{
  "mlp_ratio": 4,
  "head_dim": 16,
  "residual_init": "none",
  "weight_decay": 0.004
}
Rows from block 3 of a small sound classifier, named by matrix and row number. Rows with one number belong to one neuron. Each number is 200 + 20 x the weight over its row's rms, rounded and kept within 0 to 999. All counts start at 0.
After each neuron's rows are labels from the 100 clips, of 14976, where the neuron reaches its highest value: "strongest on" is what is common among them. Only what is clearly more common there than usual is listed. The data: strings of digits, spoken by a formant synthesiser in many voices. In brackets: how many of the 100, against the usual share in percent.
# fc1: second MLP up (model.blocks.3.mlp.fc1.weight, 640x160), inputs 108-159
# fc2: second MLP down (model.blocks.3.mlp.fc2.weight, 160x640, transposed), outputs 108-159

fc1.236,189,193,184,188,217,190,159,189,168,224,175,200,219,206,210,206,179,171,149,222,225,197,227,184,191,186,199,165,185,180,163,226,206,227,195,176,212,208,201,159,185,188,213,212,201,210,211,184,208,230,204,171
fc2.236,210,206,192,219,195,170,214,187,208,203,235,191,173,190,202,198,202,198,212,190,193,196,203,210,206,193,187,209,238,199,238,181,223,184,195,214,195,174,190,215,190,219,190,219,219,205,185,217,203,156,196,229
strongest on: number of digits: 2 (47 vs 19.7); white noise (31 vs 12.4)

fc1.531,213,197,196,186,247,195,203,211,217,192,173,213,229,206,210,223,207,155,187,213,183,185,197,156,219,198,221,203,212,187,198,156,223,214,188,180,257,200,221,216,195,199,178,200,193,167,171,201,205,221,218,204
fc2.531,198,199,200,177,186,206,214,198,184,256,225,175,172,174,195,181,196,204,232,202,198,206,191,217,164,191,173,198,186,203,211,236,184,185,201,197,186,197,172,203,194,191,222,190,208,200,214,207,221,206,229,214
strongest on: white noise (29 vs 12.4)

fc1.591,214,198,190,221,202,211,193,165,215,266,198,230,209,210,217,196,195,189,197,196,214,214,231,204,205,195,205,190,204,212,211,220,227,211,191,180,204,196,189,187,218,202,208,217,176,175,148,194,202,226,219,202
fc2.591,200,185,203,173,206,188,186,248,192,167,175,188,190,189,184,204,196,197,209,199,193,175,205,197,186,199,174,218,187,185,208,164,190,194,183,208,189,203,188,178,160,189,195,201,213,204,251,200,196,174,183,190
strongest on: number of digits: 4 (41 vs 20.2)

fc1.205,206,186,205,184,227,194,196,181,205,205,169,191,206,194,198,187,168,206,160,237,222,208,205,230,169,213,166,195,197,197,167,190,217,201,231,204,189,194,225,211,234,212,154,234,193,192,184,180,225,216,229,156
fc2.205,205,207,216,216,181,173,206,250,156,174,183,221,168,177,207,241,216,188,207,155,185,180,184,169,208,181,215,205,194,186,230,192,188,202,162,200,210,199,199,200,171,201,238,148,218,181,215,208,178,214,187,216
strongest on: "six" (62 vs 26.3); first digit: six (26 vs 10.2)

fc1.229,188,204,206,224,215,206,216,211,198,201,180,223,240,203,252,214,200,207,190,201,190,183,197,197,208,212,232,190,221,273,219,195,213,177,249,212,199,202,180,222,160,176,201,224,179,223,207,215,216,156,175,166
fc2.229,196,185,195,145,183,170,180,190,202,168,204,188,180,187,168,203,228,175,216,168,193,201,196,165,191,220,199,214,193,166,212,176,188,234,168,189,210,196,193,216,225,202,158,202,210,189,211,188,212,215,224,228
strongest on: "zero" (55 vs 26.9); number of digits: 5 (51 vs 19.5)

fc1.269,201,182,210,187,222,214,199,197,221,190,168,192,225,185,176,204,182,195,192,184,204,219,183,228,209,187,206,193,232,208,184,203,213,218,200,248,183,165,181,203,154,226,196,191,220,212,204,226,198,222,181,221
fc2.269,197,197,198,186,193,193,181,207,187,184,236,197,171,214,235,207,194,218,196,203,182,162,187,201,191,237,195,192,205,194,188,223,178,204,211,179,192,205,220,181,250,157,199,226,191,188,187,180,203,173,190,169
strongest on: number of digits: 1 (79 vs 20.2); white noise (31 vs 12.4); first digit: one (28 vs 9.7); last digit: zero (27 vs 10.1)

fc1.401,183,191,202,230,202,210,196,191,216,161,220,177,196,167,242,206,205,173,217,222,176,189,187,184,194,187,203,220,168,251,193,224,183,198,207,196,205,221,187,191,235,175,218,181,195,186,191,194,190,204,212,201
fc2.401,204,208,202,209,178,204,184,213,177,234,161,205,203,253,198,228,211,231,183,197,217,202,207,197,189,228,191,174,228,186,216,177,185,189,192,234,210,230,213,216,170,225,178,215,207,205,199,229,186,202,163,191
strongest on: number of digits: 2 (41 vs 19.7)

fc1.495,179,191,219,178,196,186,197,237,194,209,205,186,213,222,202,217,194,187,182,201,190,186,187,199,204,160,200,181,186,177,194,177,214,183,227,170,190,222,204,220,203,215,242,175,207,191,196,195,205,224,208,180
fc2.495,207,191,179,206,213,192,181,168,214,204,214,229,182,182,225,206,185,209,192,179,192,201,190,177,186,217,188,208,219,186,210,192,191,210,188,198,205,168,203,182,191,198,150,229,207,202,213,214,203,182,199,212
strongest on: "zero" (58 vs 26.9); first digit: zero (35 vs 10.1)

fc1.68,209,211,233,212,168,210,196,163,190,217,193,197,218,167,187,193,197,178,188,178,200,180,193,193,194,221,204,183,227,193,217,160,219,193,195,207,169,201,212,208,187,238,150,215,233,212,248,209,188,192,193,217
fc2.68,181,193,197,160,217,218,176,216,200,182,224,217,184,220,212,164,239,197,214,192,190,210,187,209,246,183,204,209,173,201,192,245,180,213,212,181,203,200,207,197,185,181,227,205,180,187,180,197,201,208,215,184
strongest on: "one" (58 vs 25.8); number of digits: 5 (48 vs 19.5)

fc1.535,220,185,229,179,183,189,187,210,202,189,223,189,234,246,173,211,169,219,175,193,222,185,229,187,192,190,196,199,182,190,205,188,238,186,172,206,206,176,206,202,187,184,184,243,174,213,191,183,175,207,206,201
fc2.535,214,215,163,228,244,196,212,204,212,206,185,204,179,171,186,201,217,185,222,197,199,217,208,197,213,200,181,195,219,195,183,223,180,208,189,202,214,213,191,200,214,221,217,185,216,197,203,204,204,228,191,221
strongest on: "six" (60 vs 26.3); first digit: six (39 vs 10.2); pink noise (29 vs 12.4)

fc1.592,221,229,194,217,220,214,165,189,207,148,199,183,183,225,223,203,178,231,186,177,194,205,186,239,192,194,201,182,219,199,179,183,187,193,226,176,217,246,214,203,210,196,198,224,219,223,190,212,221,219,170,209
fc2.592,190,211,211,218,172,184,207,210,203,261,186,199,247,193,180,155,229,180,222,201,205,187,213,182,215,233,196,201,210,166,235,197,226,199,165,210,185,187,206,183,195,172,190,185,205,200,181,180,232,209,198,224
strongest on: reverberation (63 vs 34.6)

fc1.507,184,217,190,198,210,190,185,178,197,216,193,188,162,203,178,188,186,200,157,215,176,195,160,169,205,203,197,236,221,160,207,171,190,210,191,196,194,186,204,168,225,191,140,234,204,244,258,230,179,177,190,199
fc2.507,236,202,210,208,208,206,176,191,197,177,227,203,226,213,203,191,223,173,229,210,195,220,201,232,197,189,215,181,145,239,176,219,183,214,211,174,186,202,169,214,174,196,249,196,209,195,175,213,212,218,201,212
strongest on: "eight" (59 vs 26.4); last digit: eight (26 vs 10.5)

fc1.421,183,187,223,173,198,194,163,188,199,205,160,211,180,178,201,243,189,229,192,224,217,202,207,205,188,186,191,217,207,216,182,214,179,221,188,200,205,221,176,172,214,187,211,193,213,208,180,229,227,203,172,206
fc2.421,201,190,179,229,203,196,253,220,197,246,207,213,240,220,188,181,230,189,212,178,199,173,215,182,225,200,199,225,194,182,228,216,228,198,207,207,198,206,179,206,173,207,193,215,213,186,200,162,199,205,238,201
strongest on: first digit: eight (31 vs 9.8); first digit: one (29 vs 9.7); last digit: eight (29 vs 10.5)

fc1.310,205,191,196,149,191,185,182,207,186,193,208,217,167,218,218,227,215,224,213,199,230,184,218,212,198,209,215,209,187,200,218,186,178,177,181,195,191,233,213,181,185,224,194,212,202,180,185,200,195,200,149,175
fc2.310,175,203,212,226,216,191,244,179,191,215,201,176,261,203,158,175,189,165,205,194,166,193,187,195,212,178,202,181,180,166,216,227,223,171,202,192,205,170,178,202,205,201,200,169,228,227,218,175,187,194,222,213
strongest on: "eight" (62 vs 26.4); "one" (57 vs 25.8); number of digits: 5 (42 vs 19.5)

fc1.482,187,170,228,177,192,237,224,212,163,210,164,189,185,192,197,209,169,221,237,202,176,206,207,177,210,223,191,214,217,195,224,194,194,175,193,195,234,175,208,181,191,203,228,202,185,174,137,178,197,179,200,230
fc2.482,197,184,202,216,205,195,228,202,212,254,176,230,188,196,195,172,221,194,201,206,231,197,201,184,180,196,196,233,183,176,188,182,185,234,178,242,181,191,203,195,163,191,200,189,194,200,220,229,206,203,271,183
strongest on: white noise (32 vs 12.4)

fc1.492,176,177,190,216,192,209,241,185,233,261,185,242,207,216,205,225,191,197,201,183,191,190,212,166,203,207,194,232,210,194,199,205,200,157,189,217,213,167,166,181,175,174,212,214,230,218,189,170,188,193,223,221
fc2.492,232,211,204,178,221,199,188,244,167,230,161,203,188,161,187,202,211,168,209,175,210,186,188,225,172,213,208,209,206,140,201,170,198,199,194,218,192,187,237,189,169,223,211,181,166,186,216,225,230,202,242,179
strongest on: number of digits: 1 (49 vs 20.2); first digit: zero (26 vs 10.1)

fc1.574,217,189,201,189,190,233,196,196,198,169,163,163,213,228,187,167,198,178,171,182,223,218,225,211,217,220,227,196,182,204,208,216,231,224,213,238,162,203,222,194,190,206,209,185,147,187,215,215,202,209,227,184
fc2.574,203,210,210,180,238,191,221,206,185,239,243,180,235,216,192,192,205,202,223,184,183,222,189,187,184,194,187,215,194,183,206,201,161,157,207,184,185,172,189,195,201,198,199,209,220,193,192,216,221,167,218,221
strongest on: number of digits: 1 (51 vs 20.2); first digit: zero (30 vs 10.1); last digit: nine (26 vs 9.8)

fc1.462,200,219,187,206,201,160,216,220,213,181,183,189,183,177,178,232,179,181,175,191,191,200,166,179,235,237,199,184,209,228,204,187,174,186,168,152,182,195,189,215,193,198,205,207,241,189,206,208,192,198,192,208
fc2.462,173,184,171,184,197,229,186,147,216,224,222,221,222,204,227,166,240,160,181,193,195,203,203,189,187,217,178,203,197,212,187,225,198,231,235,177,203,211,188,224,174,181,205,206,189,246,222,176,202,186,214,222
strongest on: "six" (63 vs 26.3); number of digits: 5 (58 vs 19.5); last digit: two (29 vs 10.8); first digit: six (28 vs 10.2)

fc1.290,248,190,184,215,182,194,205,210,207,243,196,196,233,217,194,182,226,174,207,212,246,204,198,216,221,233,233,212,196,205,201,209,207,201,189,182,180,152,208,189,227,198,197,204,202,161,210,193,232,191,219,193
fc2.290,195,204,214,164,209,233,214,193,199,178,193,198,198,202,188,208,196,223,186,166,167,219,188,198,187,174,189,194,197,181,196,192,231,176,169,178,193,212,190,179,178,196,193,240,193,198,236,198,206,155,178,203
strongest on: "one" (55 vs 25.8)

fc1.415,208,211,184,213,217,180,202,213,211,205,238,216,255,203,222,158,197,172,219,208,185,192,220,206,213,211,228,204,196,188,211,223,227,201,197,209,205,203,152,131,201,219,241,209,196,212,212,200,207,194,225,184
fc2.415,216,191,187,204,205,176,171,221,202,212,179,183,138,202,242,217,158,189,222,188,231,207,195,185,157,213,183,188,202,177,178,179,218,201,224,213,180,188,219,188,179,202,218,223,188,182,203,206,197,173,218,177
strongest on: last digit: zero (27 vs 10.1)

fc1.481,189,187,211,218,225,184,177,182,176,164,232,182,190,190,202,219,204,193,201,213,171,213,192,206,190,172,201,208,210,177,162,173,211,207,163,182,191,177,173,213,221,192,185,222,191,185,221,220,201,215,200,230
fc2.481,194,206,196,204,180,175,195,179,183,198,223,216,186,218,205,217,174,205,193,218,224,181,200,181,205,210,218,184,214,241,206,203,176,243,197,219,164,222,204,173,210,181,187,218,175,216,199,208,157,176,176,139
strongest on: "two" (56 vs 27.2); number of digits: 5 (49 vs 19.5)

fc1.561,198,197,207,187,229,225,183,194,199,197,191,181,232,202,261,192,169,202,185,179,195,192,248,219,232,171,199,195,199,222,185,181,256,196,231,200,230,243,182,168,222,203,186,192,230,209,171,207,232,220,201,230
fc2.561,198,204,210,209,179,207,185,232,228,182,230,179,162,200,191,217,209,219,214,193,218,198,179,179,198,216,175,235,266,218,208,223,181,222,175,208,215,193,211,203,235,191,197,194,157,209,188,182,206,192,204,178
strongest on: number of digits: 1 (82 vs 20.2); reverberation (77 vs 34.6); first digit: zero (39 vs 10.1); last digit: zero (36 vs 10.1)

fc1.30,187,166,177,193,192,175,181,202,193,186,199,216,173,153,187,167,140,175,178,181,193,171,191,171,209,189,217,196,212,191,178,173,219,215,182,197,195,199,213,185,192,214,156,217,180,156,168,195,222,225,227,196
fc2.30,183,210,198,169,224,214,224,203,179,226,140,210,173,211,220,225,199,246,200,190,198,215,215,193,175,183,180,204,181,137,186,213,179,164,198,217,190,215,210,202,190,183,216,162,203,199,226,198,201,190,212,177
strongest on: last digit: zero (30 vs 10.1)

fc1.619,189,210,191,219,232,155,179,209,226,207,243,209,263,189,246,234,202,209,215,214,238,208,225,199,190,220,220,160,189,208,197,215,227,226,198,207,173,214,207,218,171,166,201,203,166,201,210,199,208,200,239,167
fc2.619,213,197,233,199,173,205,198,211,178,191,200,207,136,201,197,171,208,184,195,208,176,197,210,191,213,168,166,189,214,218,225,193,170,169,205,207,185,184,205,199,201,245,189,189,213,180,199,214,201,209,170,228
strongest on: "eight" (53 vs 26.4)

fc1.164,199,193,211,215,180,170,209,218,229,208,215,191,216,212,183,193,214,201,165,197,213,178,185,203,208,199,259,202,196,221,204,167,201,192,196,206,179,206,213,164,189,199,189,214,228,207,250,201,204,196,239,212
fc2.164,193,197,187,156,237,210,213,175,227,179,194,212,205,207,227,195,205,204,217,188,187,196,201,197,170,231,181,192,204,210,215,243,188,217,219,179,198,193,204,216,215,185,212,220,189,219,215,177,214,190,169,172
strongest on: number of digits: 1 (73 vs 20.2); last digit: zero (26 vs 10.1)

fc1.12,214,209,195,175,240,225,224,185,214,206,175,201,188,180,172,255,195,194,194,225,212,224,205,204,213,184,206,230,196,214,199,218,241,188,185,199,212,179,185,197,181,207,211,219,187,189,203,196,198,223,217,220
fc2.12,210,193,191,184,173,164,209,202,172,217,200,212,220,212,223,179,203,199,192,181,171,169,186,185,162,175,217,203,216,148,189,202,190,220,194,190,199,205,191,197,219,187,199,131,191,186,197,195,171,199,231,187
strongest on: "six" (69 vs 26.3); first digit: six (39 vs 10.2)

fc1.491,223,196,198,187,218,211,167,199,196,186,208,157,204,190,178,180,201,198,191,198,180,228,221,232,185,204,180,209,204,240,202,215,245,229,227,188,202,224,198,173,205,183,185,225,217,230,222,198,228,209,178,207
fc2.491,172,218,162,225,198,240,208,219,207,196,241,220,199,178,213,217,212,171,204,208,180,184,190,191,203,220,190,206,177,181,193,171,216,244,213,198,200,231,212,204,219,209,180,248,177,172,194,218,197,224,181,174
strongest on: "zero" (62 vs 26.9); number of digits: 5 (53 vs 19.5)

fc1.221,187,184,206,189,197,259,184,198,191,242,176,193,234,181,249,234,210,199,191,208,212,212,210,199,181,214,175,236,218,183,189,184,177,232,193,190,207,217,220,199,212,195,187,212,189,179,209,211,215,241,185,202
fc2.221,215,199,195,204,191,160,202,213,183,197,201,195,174,226,145,182,223,194,173,190,203,190,200,206,225,194,208,192,185,203,241,215,209,190,196,226,222,207,154,204,180,196,174,187,221,219,202,178,201,179,220,183
strongest on: "zero" (54 vs 26.9)

fc1.35,200,216,196,236,183,186,195,230,208,191,190,189,228,215,215,199,199,187,207,208,187,195,205,184,222,233,197,209,177,190,245,230,201,132,181,228,221,182,189,193,228,200,221,180,171,194,216,211,210,197,193,178
fc2.35,235,185,204,189,227,184,206,205,209,248,218,191,190,185,201,201,187,199,224,209,211,220,208,205,148,192,188,192,195,191,185,194,255,183,173,196,176,202,201,180,133,209,212,225,205,199,236,226,193,189,238,185
strongest on: last digit: zero (29 vs 10.1)

fc1.494,210,198,196,176,254,186,201,201,224,207,181,210,227,192,196,203,171,216,181,190,198,190,218,178,244,225,201,223,211,188,168,212,199,205,178,210,208,189,201,193,196,213,240,213,159,196,169,168,192,188,262,220
fc2.494,180,201,202,193,159,204,194,218,172,239,188,207,185,193,190,214,243,203,210,198,190,184,194,174,157,170,193,208,202,153,205,179,191,190,178,193,200,198,190,206,187,201,196,151,216,192,195,216,202,223,202,197
strongest on: "six" (66 vs 26.3); number of digits: 5 (56 vs 19.5)

fc1.637,177,213,224,235,199,224,183,204,169,147,238,198,195,272,206,157,205,218,198,192,230,197,215,202,193,169,203,167,243,221,200,193,198,186,186,186,214,191,231,212,202,201,198,171,200,191,176,181,212,181,191,204
fc2.637,227,189,169,200,180,170,204,219,197,243,175,195,181,166,215,220,163,175,194,187,183,192,207,190,199,232,189,225,195,164,213,198,194,203,220,226,200,227,173,208,208,208,197,233,216,197,213,207,218,247,212,193
strongest on: "one" (57 vs 25.8); number of digits: 5 (53 vs 19.5)

fc1.562,188,194,207,190,181,225,189,192,254,174,232,193,236,175,177,217,225,200,222,226,207,192,197,210,173,215,186,232,194,180,217,196,215,219,184,190,178,210,183,232,200,180,206,178,206,207,224,199,204,191,191,239
fc2.562,207,217,180,231,181,194,180,199,193,175,196,230,200,179,202,207,189,195,167,185,198,205,187,202,183,200,213,186,215,247,194,188,190,215,209,202,216,223,206,170,215,201,168,292,198,198,216,202,206,189,170,186
strongest on: "one" (53 vs 25.8); "eight" (53 vs 26.4); number of digits: 5 (48 vs 19.5)

fc1.326,216,177,229,206,211,201,178,176,218,175,198,185,219,181,221,208,186,198,199,162,202,179,197,177,196,194,208,192,178,205,191,176,218,185,180,159,207,232,190,190,214,194,187,215,232,217,199,212,244,184,174,192
fc2.326,222,203,151,190,177,209,207,206,225,223,235,226,231,220,221,210,162,182,198,179,180,220,199,182,178,190,217,197,185,247,173,212,176,211,217,193,167,226,225,209,218,184,176,237,175,231,224,209,189,173,167,178
strongest on: "one" (54 vs 25.8); number of digits: 5 (46 vs 19.5)

fc1.391,173,203,196,156,229,216,161,192,204,207,183,191,204,167,198,214,207,193,230,222,220,183,210,174,213,235,220,170,207,191,171,200,210,217,223,218,216,220,208,211,182,199,222,185,204,139,191,206,185,214,229,200
fc2.391,222,183,206,208,201,186,198,198,217,215,182,206,205,191,179,198,159,209,229,189,192,194,179,193,214,171,179,213,208,166,226,174,199,181,211,182,213,202,196,191,232,198,204,192,196,217,219,206,231,192,222,209
strongest on: reverberation (79 vs 34.6)

fc1.76,192,185,184,199,183,227,203,195,225,219,194,203,230,233,216,198,203,199,204,196,195,184,186,228,194,201,206,183,211,209,206,232,171,201,198,197,206,173,201,133,202,187,174,266,221,209,173,199,224,171,189,185
fc2.76,205,210,222,164,210,169,223,212,172,210,216,239,175,174,172,241,181,210,215,224,213,185,196,205,200,200,195,216,199,207,180,225,223,185,184,224,197,257,206,217,199,203,197,155,212,177,224,185,165,188,201,190
strongest on: white noise (29 vs 12.4)

fc1.343,191,215,189,230,249,189,158,204,191,195,217,193,190,223,191,211,235,176,155,182,196,222,240,194,186,214,225,172,227,188,210,193,190,185,168,180,246,190,200,220,206,208,197,218,184,197,202,176,195,241,193,209
fc2.343,237,194,210,217,167,195,204,202,188,204,186,212,194,170,206,154,153,205,227,202,193,185,176,209,188,221,145,227,173,212,209,218,213,183,199,219,197,210,222,187,178,202,227,175,195,213,194,213,217,185,203,204
strongest on: number of digits: 4 (44 vs 20.2); last digit: eight (28 vs 10.5)

fc1.590,193,199,225,187,183,139,213,201,202,258,235,221,140,177,246,193,174,219,189,237,238,191,202,184,199,216,198,197,185,198,193,213,185,214,195,196,175,212,226,202,170,183,177,213,203,165,179,206,214,198,213,173
fc2.590,212,192,203,185,205,201,201,220,189,172,154,188,242,191,157,189,224,174,204,187,172,199,210,182,199,171,175,218,184,180,225,171,220,179,173,200,213,204,177,207,192,214,209,184,217,243,222,220,217,227,193,239
strongest on: "eight" (61 vs 26.4)

fc1.16,216,182,243,168,204,217,200,187,221,191,194,211,190,229,207,193,212,185,188,185,195,202,162,213,172,204,191,203,216,235,218,193,266,231,217,174,182,215,189,200,171,194,210,182,204,226,213,209,222,168,172,182
fc2.16,194,225,145,210,171,172,184,173,204,199,188,209,205,221,170,182,185,168,176,230,203,235,213,191,207,193,188,201,178,208,185,194,190,188,197,203,213,198,190,200,206,216,200,253,204,208,216,205,187,203,198,179
strongest on: number of digits: 5 (60 vs 19.5); "three" (58 vs 26)

fc1.327,209,204,205,230,205,202,198,207,238,240,172,215,197,180,174,206,218,211,169,168,177,206,141,175,179,198,186,213,224,204,233,181,200,204,177,230,236,205,201,162,199,179,180,214,202,217,191,190,183,178,180,202
fc2.327,210,198,191,179,206,233,211,195,182,139,214,204,203,206,182,166,208,186,228,212,198,203,190,213,221,197,225,202,158,211,190,207,210,189,242,171,200,192,189,215,179,216,209,188,207,201,195,211,221,244,239,184
strongest on: first digit: eight (27 vs 9.8)

fc1.356,187,156,193,194,197,218,170,206,201,180,221,212,206,160,216,185,219,185,221,231,203,221,215,208,175,184,196,197,182,263,193,171,230,223,197,199,181,235,197,222,183,174,200,219,205,236,185,204,206,213,231,211
fc2.356,202,231,196,210,187,206,206,216,195,195,198,188,190,244,215,213,174,189,152,204,196,185,216,187,225,234,220,186,238,151,208,209,204,208,209,214,154,212,214,189,210,180,194,250,182,167,223,188,188,171,149,178
strongest on: number of digits: 5 (51 vs 19.5)

fc1.235,195,215,200,176,190,193,204,234,153,241,173,212,153,209,210,246,177,195,223,193,165,183,192,185,210,170,198,203,154,201,196,211,197,182,192,188,244,217,233,203,195,197,187,207,143,174,168,176,219,224,197,168
fc2.235,239,193,210,214,210,209,217,175,222,214,218,183,216,212,201,203,213,201,194,210,232,197,205,198,175,181,187,207,230,214,222,207,179,196,207,195,181,200,162,170,196,211,191,176,218,207,253,227,208,201,224,216
strongest on: last digit: zero (34 vs 10.1)

fc1.298,173,169,209,174,193,231,190,194,208,175,186,216,221,171,210,225,199,213,224,223,194,210,198,213,166,188,198,199,213,204,233,206,205,213,205,186,175,211,172,209,208,183,197,219,218,192,207,213,218,178,223,205
fc2.298,225,214,158,197,212,192,206,204,209,169,201,183,161,228,206,198,166,206,177,204,215,196,211,193,208,207,205,200,214,236,163,214,208,196,193,223,188,212,208,209,191,207,174,225,191,219,211,209,186,183,149,165
strongest on: number of digits: 5 (56 vs 19.5); "one" (52 vs 25.8)

fc1.53,204,222,170,225,196,215,229,223,192,175,207,219,174,212,197,196,228,186,199,174,210,174,185,192,222,216,193,222,197,204,218,205,182,180,197,181,216,227,183,176,204,223,203,182,181,230,229,197,169,188,184,234
fc2.53,173,192,211,200,221,210,157,178,213,250,195,213,280,210,212,213,179,215,184,219,227,212,229,184,180,228,195,192,184,196,212,207,187,243,226,211,191,195,222,216,157,193,230,210,201,163,192,210,227,209,198,192
strongest on: "two" (65 vs 27.2); number of digits: 5 (57 vs 19.5); last digit: two (30 vs 10.8)

fc1.615,176,208,193,188,209,169,185,220,167,198,205,201,200,212,178,201,190,224,202,193,191,162,200,209,203,196,217,215,229,182,168,189,169,242,182,170,188,208,196,177,190,224,197,193,202,180,159,181,158,177,208,196
fc2.615,210,200,203,198,211,203,213,150,245,223,214,205,210,196,204,210,165,198,195,211,204,255,190,188,195,246,191,219,210,203,209,214,207,185,197,242,194,180,192,235,206,222,190,219,210,206,201,232,197,192,204,197
strongest on: last digit: zero (27 vs 10.1)

fc1.512,184,198,192,178,172,199,221,189,221,160,238,186,204,215,208,245,173,183,190,198,213,175,197,187,211,218,213,214,195,193,185,204,205,194,189,212,235,216,183,215,194,167,184,186,192,223,202,200,232,179,187,194
fc2.512,212,202,218,190,228,194,145,184,217,185,217,199,207,186,187,185,183,207,215,213,180,204,201,188,191,217,167,220,184,217,209,216,210,205,217,201,182,210,193,217,222,232,211,236,235,213,200,214,208,201,183,230
strongest on: number of digits: 1 (65 vs 20.2); first digit: one (29 vs 9.7)

fc1.405,228,193,209,238,174,200,230,165,184,193,215,189,196,197,202,212,200,223,183,205,190,223,188,179,197,159,233,156,195,147,198,208,173,176,162,187,194,173,180,241,203,182,191,216,158,213,190,190,191,194,170,178
fc2.405,183,222,205,194,229,192,189,227,222,192,180,224,195,250,193,188,194,213,218,197,205,171,208,206,173,227,172,227,197,244,202,187,202,206,209,235,174,216,200,163,201,199,196,189,189,212,204,191,201,203,205,217
strongest on: last digit: zero (28 vs 10.1)

fc1.276,186,223,194,180,226,173,199,187,188,187,192,183,212,213,219,214,177,227,177,206,197,184,208,207,187,199,196,188,203,179,172,164,219,186,201,157,215,202,227,178,162,197,224,184,189,216,204,213,171,172,194,172
fc2.276,208,192,209,214,176,201,189,189,203,217,224,219,185,191,207,182,215,200,235,208,214,198,210,180,190,196,211,194,196,210,219,208,174,235,196,230,203,199,190,228,209,225,180,212,219,175,220,194,217,215,177,207
strongest on: number of digits: 1 (88 vs 20.2); "seven" (53 vs 26.4); first digit: seven (52 vs 10.2); last digit: seven (50 vs 9.8)

fc1.439,199,222,240,205,202,201,198,189,198,178,218,206,201,248,161,209,181,158,238,202,200,214,219,178,190,226,211,177,209,160,215,204,221,200,225,185,198,235,212,184,209,194,176,169,221,167,217,200,194,201,194,164
fc2.439,196,172,189,210,200,203,216,194,201,204,217,177,192,156,226,173,181,206,176,200,209,199,196,226,204,141,180,238,204,238,186,200,184,185,178,215,205,171,184,181,175,228,229,246,190,212,208,195,218,222,230,229
strongest on: "one" (57 vs 25.8); number of digits: 5 (50 vs 19.5)

fc1.20,233,214,213,178,190,226,186,174,178,169,166,188,168,200,192,199,191,191,205,216,203,217,185,202,207,201,201,187,177,208,216,187,205,162,212,241,236,198,225,195,212,198,192,176,221,150,192,193,214,179,207,200
fc2.20,162,189,185,228,239,143,221,221,227,230,209,187,222,162,190,208,178,235,184,208,210,182,185,190,213,162,190,211,190,159,184,210,193,216,188,175,174,187,175,184,185,185,213,216,220,211,194,205,198,212,218,204
strongest on: first digit: eight (25 vs 9.8)

fc1.204,211,225,172,205,246,202,160,188,203,160,212,154,200,200,216,175,178,192,205,170,156,191,183,213,168,224,191,205,223,164,203,193,198,213,222,195,202,191,201,205,234,205,188,197,212,247,250,222,188,228,208,213
fc2.204,179,185,195,239,158,180,183,198,202,218,217,209,224,192,180,209,209,192,235,216,227,186,208,196,228,187,210,189,194,241,192,183,225,242,171,227,186,217,206,207,172,214,191,224,185,161,183,194,211,170,192,181
strongest on: "zero" (61 vs 26.9); number of digits: 5 (48 vs 19.5)

fc1.456,205,196,197,197,240,235,190,203,200,188,207,176,211,178,184,210,244,202,213,203,199,228,193,200,233,195,221,186,219,197,225,211,207,222,225,184,196,209,216,162,207,191,214,220,238,205,184,213,232,188,207,205
fc2.456,220,197,190,203,161,186,205,190,217,213,197,208,205,205,219,200,139,213,206,210,205,209,204,196,187,205,195,216,198,228,204,192,187,210,183,220,171,200,220,172,219,184,196,223,176,210,181,194,205,193,194,173
strongest on: white noise (35 vs 12.4); last digit: three (25 vs 9.8)

fc1.553,210,202,212,158,195,202,199,191,193,175,239,203,200,217,229,185,170,213,206,179,199,182,189,193,209,229,175,211,209,148,181,202,200,197,222,198,218,201,227,170,168,197,220,208,196,166,176,177,146,155,194,198
fc2.553,185,191,200,240,221,186,195,217,199,234,160,205,194,170,161,210,215,207,206,201,224,216,221,181,195,175,208,193,183,210,206,214,174,177,180,204,206,180,183,234,227,238,181,170,202,209,202,210,247,252,202,226
strongest on: number of digits: 4 (41 vs 20.2)

fc1.468,211,215,173,228,199,208,227,165,191,203,213,221,193,225,239,212,183,215,173,200,217,205,209,200,181,155,157,196,190,185,215,187,161,199,205,208,198,204,199,193,262,163,204,204,161,186,187,167,190,211,184,208
fc2.468,205,187,214,188,200,185,189,211,233,164,192,196,182,192,164,174,201,219,238,197,187,190,204,191,231,237,232,209,197,250,212,196,240,186,211,195,200,222,193,207,172,222,188,210,219,235,238,227,236,198,187,189
strongest on: number of digits: 5 (52 vs 19.5)

fc1.386,205,227,175,241,175,234,192,187,187,176,206,214,171,218,214,225,161,211,179,212,186,205,216,203,200,187,199,200,209,214,211,192,192,188,217,199,179,212,184,204,239,171,161,206,159,198,184,217,173,203,206,207
fc2.386,201,193,206,208,214,180,195,165,212,206,214,206,243,180,168,170,231,190,206,197,198,207,201,199,218,216,176,178,195,202,202,217,216,207,206,170,197,190,165,232,190,229,213,209,248,228,240,210,219,181,166,213
strongest on: number of digits: 5 (55 vs 19.5)